config.yaml
model: "autoregressive pixel model"
dataset: "rendered made-up planets"
train_examples: 195000
image_size: 16
horizontal_flip: true
levels_per_channel: 6
vocab_size: 217
arch: "transformer_decoder"
width: 192
layers: 6
norm: "layernorm"
norm_position: "post"
activation: "gelu"
mlp_ratio: 4
head_dim: 64
fused_qkv: true
bias: "all"
qk_norm: false
parallel_block: false
inner_norm: false
positions: "rope"
tie_embeddings: false
init: "torch_default"
residual_init: "none"
optimizer: "adamw"
lr: 0.00099
beta1: 0.9
beta2: 0.999
eps: 1e-08
ema_decay: 0.999
steps: 28800
batch_size: 128
epochs: 18.9
lr_schedule: "cosine"
final_lr_fraction: 0
warmup_steps: 5760
weight_decay: 0.1
Rows from block 3 of a small autoregressive pixel model, named by matrix and row number. Rows with one number belong to one neuron. Each number is 128 + 24 x the weight over its row's rms, rounded and kept within 0 to 255. All counts start at 0. Numbers have three digits each.
After each neuron's rows are labels from the 100 images, of 14976, where the neuron reaches its highest value: "top examples" is what is common among them. Only what is clearly more common there than usual is listed. The data: rendered made-up planets.
# fc1: MLP up (model.blocks.3.mlp.fc1.weight, 768x192), inputs 0-95
# fc2: MLP down (model.blocks.3.mlp.fc2.weight, 192x768, transposed), outputs 0-95

fc1.113:120131125088142111122076129173145131127085065139130133152130116147178146128168148110144122135113141143110121166079068100133114119127140115060132118128134159142117138153154114138134136148150171148140093160171115151115136092096114135130081142109154136124140123142089087113124168111097138133
fc2.113:117133113118124128112125151134151113116138181110118145149142170087126133138169141164155123139111128152150077128114112142154120179106120139167129136166133145121128107128104110089092169110094104121137137118134124150103115173132104112131134108172157104079142112134134110131114110196161125121
top examples: lava world; gibbous

fc1.422:112085088130110121175160163127155167103099060163151122157115097118136129152145128161122122116153166106142112096079120131146144124149090090112127109109139097123123155102110109129150132177138128112141117158144138146114148135120158170124134189156153098135113119151104095110122108082128153128
fc2.422:121166059120146136152166134112136074186087099131181106132079089156131145099123156120167142126157128137141162158137128120108085153127141109129112127063126122107126139111121106153169087110155113176132140119131114157077157102128138108161157153129132079113113093123090147107133128152121123135
top examples: rings; cloud-covered world

fc1.237:168147136142148152124111131144132122161116130144133098126120115120141167118121155102106130125109176138075125145148121123129082127121166090146171101148143193089143141111137130125145101122169109107136130136105113170137130142126107122095125113114153154132136160120126102141103097104111139118
fc2.237:093125110123143084131167080143132108118138164115127104104093121131141135100204133107151125081130120139139090148164132117121129157170071088112142162091128093126154163126116077104112129130137138121126127059135139108126165113118129157158157132116129123129141126132098130115096151137169107129
top examples: ocean world

fc1.203:124122110126119121173164128153121129120172142094134144128133124126171145108122121120157105112089153113097132129090087134122124182151162093123182116104106146130110129117126107126125115108090106107180162134134141133096122152125193107119084110151106156076103140104108167137142115138092168092
fc2.203:130146151149145136109111094146133123129079122141152074111139114107074119095119148127111102118127114142166150172124140117147146076110109144102152132140132139129175118164139181119128140090161117169101149109126093183105126101159121162112106175119142127127098134175166136098109105105144112144
top examples: half lit; cloud-covered world; cracked ice world

fc1.602:098100041148094121110111116127130176141087107105099168129124141146102137160156122114158139115121124186152123102152184112126151140133116120116141110090160130103182098165134128124123124105131141116112156137145102154063111150132110103106121194132161144165125160137158125121110115109103125114
fc2.602:132132131147171160118123127110136101082145149158119148106140114131168130112113119145162098145137079098064173119144133138081133124140154121107111166143117117126131113105143121154086090164175131120164155102137157119160145103164139126151125104121110100061112090145060125093113145137094128114
top examples: polar caps; full; banded gas giant

fc1.530:119124090152142111132121123147165143174102139109115119121127101115123171121129088136131140143104169140093116180157122113141119108152102097160145111089139178105199133150160140153130146081127130110109126138128108168129122109116114121157085138129125168117069107132158083082134120160113133138
fc2.530:091108156121112100154172152140114188126130117152104121137119130099155134096097130126105120131128125094098108078138149147151139111078109090140128095151127100159102106137086064110111129151131121140117166124161135125125086101170135107148204130172159160085098139119122121102128137137180139110
top examples: lava world

fc1.320:138148139139145090151123164153125109115119134162140117141141159114110144126140142082141120087128140106116142158082095122137113151133179104100135128144124175137107123094118131132101097116164116170173134169128114118069121174141156132130130123180101153121134154137150143075092106117092137131
fc2.320:117149141148119134092137122160158086146118170158078196086113127116136124146150115149114119119155118155150111058195148131145158123135127148176116118088132132117133135122187093113164134146113147077124091146107108074104151132154083126136086157111126119110151081126113113183114147070174106129
top examples: lava world; half lit

fc1.441:081065099058131176158135148104153144122103116116116140185108089126114130131117104137152137103129123100164110115134088126104116110177136156151140138125132129135139133148127120117119140159126139111175114151121128122113121116130122144184114146128149134157122117159099145123138173109149182133
fc2.441:145151127152156107137146167140134135152125141123131098103128146130158106117151152148120124115132152106145131119149112153127135157098114164122102105127119117100149115115130125066131108108089177092145122167085123114122135166147179082159117118148084132074074175118080102144113141194140137132
top examples: lava world

fc1.512:138077142121099140141143152124108164088143125140102065150145122110135129153126081143158144125137127107184139116129133105092068117126131141078132131124155148120123139082140142140121157126124137091126143105164120132106169109109088126143147136151123134159110134132168106151130130133134137144
fc2.512:117129136095134109131101132135118115117093149148160129123118132129108147110181134159131129131142122094105170163131125113148099161134158127145139143124132118120114136140105134134150111078125137155042120111079138167104140130153129138130148055138139071142126111142127112146120189162138102137
top examples: rings

fc1.360:112112120132124104173152123128116095103107135163116137133134084133150129139105073154139127112101159135139089142099154099084115170114168107152132135093130129097125134130172119139131143105122079111158138122142155116125141142122149127170123100115077174114138157129179127105140118159132136080
fc2.360:124141104105095119190147111139131134130115139113167098139113152127101094079110106110122135129129139151120104166144120098103204117137095074066139110129141111141172142135102165109107175116113126173123164129100113175119112101117132139127134163134096087159123104166157122123079120085128139123
top examples: banded gas giant; full

fc1.262:124128126164160155144160136120124151193153123118168143171149074096120162150128100122126133143128117113143178132063141139113111145103121124144112112111098134128142143072136134177148104123121101109139131110128116176154122109103166118140141116126088132139120121146154122133168071139084131072
fc2.262:152110134106105117106075128143138111113105162127093138110115166143127099129128152140142135138108129156132099129215184135134126142150128154133137149145127124138075127126167159126141093152154148117135131126157128126098161165121097156125094126117132113121137128139111111139093131098147147138
top examples: polar caps; full; desert world

fc1.299:105138166119170138135136143136144090134094120107126148134142116158105130146173092110120118096105125155139161164163103144099129137149111079129145120127113086164121105159179099174135102130110124162166161117175083114114134156091145095137145109161152141165117098114119138130119157114125156120
fc2.299:123130080168109092101107133126104130132094160078143117130103157093136150153148103129169148160144134099146148115117157122142119109104138154156127122123134176116148099085090143133088136101117123115131151110150081164108134126165095151121131164124130141080092124134151153132106149110095101098
top examples: glowing rim; full; desert world

fc1.146:130106144151097152124096099167137123168169075110124144124113161124117153138109161129143145102138198123162129181141168138127115147110141122074149110112113150118125109174128123098107131100122091158116081145138121159147144117091129173166125100130130119126140151099120073142144165083097165105
fc2.146:152139126138157096161143109133096122120137162130162078198151147140178160148165096123089127114167093127131127113142086115093164116097097157097109152160116119154157123085112125103136158141121108130137187117120117139089099136124152113098132131121100142116114165129148120121169147130110093142
top examples: ocean world

fc1.527:082159127099145126091092116139160133156108131077125128099135150100105144177164157105119124115153095127114124114093159127127147146117124136160147109165108162178144109132121131102153071137096105131148132131114109111136103137127169128165112160122127161128155121122128176112122128104091140113
fc2.527:098156184112130148144130130172134111154155126157130154161103129096097153135078130100118123148099141110138170092144103108127110115121152128145165101132142078101108148127156099126125134154107130124143160149108091101136135148116094085073117147133136142127177129134151118128127173106118083126
top examples: crescent

fc1.429:098137092129110175146122130139136125159121127123135133113133094164131172137137124158103176143117144108128096158100090131083116120103115141108137120159118151125116112131124121129128154133084132098132098141154148105111142141067148143148125156159130129098116086117159096112155130126121104113
fc2.429:155154099123121108163146133100154135148122113132112143110150098122142167126104113142140128113149106137077136137065069122188164092103118135124133119148140124114135091125147150120163141103122141127128133122133131136096119095115159139089166155137121148147115123125119102107104151119161107107
top examples: polar caps; cratered rock; lava world

fc1.295:092104123124150117119124128133147150178086093126123087116129091118116112133095104138131126102121141146123059137090117145117140099155121104140150110099103096100121134127156134134121150142127126128119107099193115149119158122109100166123135107164142168125077127098121075112133097092091143113
fc2.295:137127108150120138087146140126085147145107121101171099139167101121090102144122212108094126171155156116075097140121128147136060117159126112095157129124138143148125147130121153112138130135148132101101112132140133123154116134134145082123161106196079092145118142138159159139094140102122138113
top examples: glowing rim

fc1.38:143105077179177109109113132130139108114118111120113154137127118112175152150122153094126163170133149147124083108151115115137121082130125117122148090131113122141151138140130147141140106127130166153128098113098124146112154144082123083110110149132147149129092147126129099118142161124147123103
fc2.38:142132133114084149175091116129106107114142144064168116103106114102088141109135128116170083122128153136156130131135141126132153153110134134138121169118133114148144118138091100124144157152133117191157188111136112138120114115075113137126107102113126145084132156111112156121122160146092156087
top examples: rings; ocean world; full

fc1.366:110129173132152144135099192124172156223144088081104079163138100138124144166133141138117140120086125137148117113091124112142131088135129129136123134133123101128130098134104150095125140158159137127124107165136111152107145088107115115131128103141139122164101084130145123115127131151118171125
fc2.366:118108152153127167173146132136097104094114122145125139103102135154144191113097125100154142119140140109115147132105152129139117131127144111091149116088152086126130105154146114106147144106092131148146125112170132120107174117074176174132090118099128121145040138132110174138111130152115115121
top examples: lava world

fc1.258:147121110139156160092151113107141100117089142144150134122134139112122146142108151107115127146137164122120124136141100113080133108188153115129163097137130146119143138103149159177140076102120108175210129122143131128129120155130127126141126121165136151095082130126146106056104130111131139114
fc2.258:136152120119140101060143156108130142101135105127126148108150074128145180128137152116150149139123080127123150108087157156136120081117137159128109093093111158141136117177136177157147117113112176125096097101113159157098088134164134116152085121145156131145150082094125096135190164131127131105
top examples: rings; full

fc1.54:085091106111152110108090175143139126158131103128141097140105063110119117131111113169135136110172132113150112105102138145123145147152097134131148129183118140126122153100178097102145102147120138130134083169153108137128121110118159131156140143144174124132121119146146104117089115115125211136
fc2.54:190119167154133123150165137106102095152127162112118130145125113164135134157112098104095118150149154107095182131118127159150120122130136149099140163134114137126095152130101123154128137118134125148111131142174119169098118091115145065131121117126129160074126152125146177124126084168155127121
top examples: crescent

fc1.172:155162129144142127113083155153122152150149111135129131110135129118115155142134130089153142106098148146103165164092150119143136131091142143117154115152111178124164143144116136169121135113148125161139106129128080096066122125082130101084099175152136163134105113132114072131060124111109139108
fc2.172:131145173092141082145085120107122109080105163107127122141079129144140118121147144122159131127123122154090115137121112096139115162133115098144159098098142105114140154169129132119117110147151147071161170118143140153131103094136148120238108128147162116147153067126106111134068128104123116117
top examples: half lit

fc1.465:131106132146119134127070140175139122121134104110129181149147112117082138101188077146166139076093114148119136162152078139132151161113157135134120132151111179170157092163183113119076097069122146146127134154163100148101144129119126107161065114146154130126144135107170165111110140144166134113
fc2.465:132107152125124075084174099122102114114109141133162115145117091136179139140132155166165139180144111106132111103129141129133141118117147107182133143100131102097133123100117131126170130190135108120136115118122170117174125141129156117133172179144145143097108146145106097117129146075178103104
top examples: lava world; banded gas giant

fc1.128:113140150115124182157150157124137142122112107136117172148099121123132164130135130129180122119144120117143143133102105150149130132120089148105155114122119140123147135139126105090100076107136110124157112141127142130116126165102166115131051137129143130113120106106147099112102140138118159068
fc2.128:106146152102151138138140127134157125090127165139106111125141082109093129123096131140178114146149093097166129135085114122151154103146116148146151148084114116122125133132149137088137144122132129112147117111195147127159112128121145091115086071136104126139106154095093164114168148132105122142
top examples: banded gas giant; full

fc1.154:179177160122127073153114164157126139130149125124099128115133133093141127105190151147096131084123124141106165170146118130157102131160129090141147121151126130170161120141135160080113100136115094128143102127134131164139130117116156092130109163130100127166124122114073097129096126086112158123
fc2.154:171111123101102143159134138128084102068137125118098146136098106175152116112093125092150134157104119161091045060143113120097128153133120098106127122094147132092156147146140109161122139144103138110133178114138124122097142133120167119121123161134157101145140087144153147112106107135127111118
top examples: banded gas giant; full

fc1.323:144169146139128103135089116127138141137153141100114123107116151106135185128160101167123161099118103158109151128176118121096154120143151145112140106159130136126157103137118158094102145110069114127121129156154126128132146135129120135201153111119142145133139101105123049113150165132170161116
fc2.323:122124192129113190124171148117143132143127095117132127141133124108080136098052127150198126152150133117116168141106136137153094096142095097094092157077120151147118121122119170133140116098151136125124119147179103095110095122110143135120125110095122139138093132114078100107112119125137153143
top examples: lava world

fc1.13:127124117161110213132137158079114129105147144117103144111163110140126110134149120115133140111130166160099149109094089129128129142125127170099103135102106154146127128163138110147136108144091154101193104136137161118146155162123151133175060126162135114160136106090135148132151135107130107075
fc2.13:116131169139160109132142166142131098142172145169141140107133128118130177122102157115070132138118111142071108128155158130104151130108146120135126122137145124093152148111071104156160121091131152099128170126181107138113107086142130081125135136073117128148085146121132153125124133143139142093
top examples: glowing rim; banded gas giant; gibbous